From a checkpoint of a small contrastive image-text model: 67.8 epochs.
Rows from block 4 of the image encoder of a small contrastive image-text model, named by matrix and row number. Rows with one number belong to one channel. Each number is 50 + 12 x the weight over its row's rms, rounded and kept within 0 to 99. All counts start at 0.
Before each channel's rows are labels from the 100 images, of 14976, where the channel reaches its highest value: "place" is the part of the image that holds the peak. Only what is clearly more common there than usual is listed. The data: rendered landscapes of hills, water and sky. In brackets: how many of the 100.
# convs0: expand pointwise conv (encoder.blocks.4.convs.0.weight, 224x56x1x1), inputs 0-55
# convs1: depthwise 5x5 conv (encoder.blocks.4.convs.1.weight, 224x1x5x5, trained with AdamW), a 5x5 kernel
# convs2: project pointwise conv (encoder.blocks.4.convs.2.weight, 56x224x1x1, transposed), outputs 0-55

place: centre (36)
convs0.142:60 45 33 44 36 38 54 40 44 55 52 40 52 26 56 45 31 38 56 48 39 32 88 53 62 44 40 58 38 50 36 45 22 54 62 64 60 45 53 62 47 34 47 55 56 49 64 63 46 49 46 69 36 28 57 46
convs1.142:36 40 37 41 37 39 48 51 51 44 27 35 37 35 30 55 57 62 57 54 63 61 68 62 62
convs2.142:32 38 43 43 55 62 41 48 28 42 47 38 43 57 66 14 69 52 64 41 60 46 60 50 41 60 32 67 51 50 62 54 54 41 50 63 46 57 60 43 36 41 63 52 46 48 34 44 60 50 61 62 28 24 55 66

place: centre (42)
convs0.94:44 59 61 63 41 40 54 54 59 24 61 34 52 54 64 56 41 39 69 41 35 49 45 70 63 25 58 56 31 54 54 41 39 56 46 50 46 61 69 51 52 32 56 47 57 58 79 38 54 40 42 61 71 65 63 44
convs1.94:45 42 38 40 43 39 42 41 41 46 52 53 53 51 47 67 71 65 60 56 70 70 70 65 68
convs2.94:46 49 41 52 62 67 43 64 23 38 63 52 50 33 67 28 58 51 43 70 34 69 49 31 69 64 54 73 55 39 52 51 37 55 63 63 62 48 47 53 65 46 59 55 55 56 50 39 71 41 39 40 46 52 51 68

place: centre (34)
convs0.218:54 58 49 63 42 42 57 42 46 50 63 23 44 52 61 39 64 48 61 72 65 34 57 47 54 44 70 53 56 67 62 43 41 54 41 69 54 14 67 66 59 68 45 40 47 54 25 54 56 49 43 52 53 34 61 45
convs1.218:60 62 60 63 69 73 73 65 63 65 64 59 60 60 62 61 49 48 48 53 49 41 38 40 46
convs2.218:42 43 54 57 45 48 35 55 44 44 35 24 63 83 55 48 50 61 62 52 57 76 43 46 63 55 54 66 65 45 42 46 51 36 59 40 56 48 40 50 50 54 54 80 35 45 81 47 34 50 55 55 53 68 39 57

place: top centre (30)
convs0.73:59 61 42 48 50 65 53 38 49 48 71 67 48 59 62 48 72 47 64 23 40 64 43 61 41 53 42 60 36 45 30 71 45 45 68 51 40 51 45 34 31 59 56 39 63 38 60 34 34 56 77 50 55 61 49 56
convs1.73:24 28 20 26 21 47 48 48 50 46 47 49 53 54 48 52 50 50 52 52 49 48 51 50 50
convs2.73:69 44 52 34 70 56 36 53 54 42 48 70 55 37 52 55 43 58 56 40 45 38 57 42 62 48 44 66 58 54 50 56 67 36 76 48 52 54 52 48 35 62 58 57 54 39 40 70 65 54 79 60 59 40 58 15

place: middle left (36)
convs0.219:46 56 54 51 52 45 54 50 54 62 51 58 55 60 58 31 75 47 60 42 34 44 57 33 57 32 55 61 34 50 65 33 46 59 55 50 80 39 74 34 67 56 33 55 66 33 49 66 67 40 65 56 48 60 60 63
convs1.219:39 43 38 40 39 41 46 45 35 31 38 61 66 53 40 40 51 62 47 31 35 41 48 37 24
convs2.219:31 39 25 62 60 38 60 48 47 57 25 46 50 55 50 47 73 66 66 38 28 54 63 45 53 46 49 36 38 59 54 35 51 46 54 67 62 65 77 61 69 59 59 51 69 34 69 51 55 51 43 57 57 51 58 57

place: centre (43); middle right (30)
convs0.191:48 56 33 71 70 62 44 65 56 48 32 49 29 43 53 71 31 43 61 52 28 56 40 59 48 69 60 36 55 52 56 52 37 46 32 38 51 58 57 58 65 52 36 52 52 52 14 42 49 51 55 48 45 46 70 59
convs1.191:54 52 40 56 49 46 37 27 40 41 66 57 52 49 57 41 57 65 46 22 31 48 61 46 26
convs2.191:28 48 56 35 47 55 45 56 78 38 49 62 54 52 37 40 44 35 43 50 41 47 41 30 50 54 51 48 42 77 44 33 61 37 44 51 60 53 24 39 43 29 49 48 58 53 39 19 42 52 60 48 38 40 49 71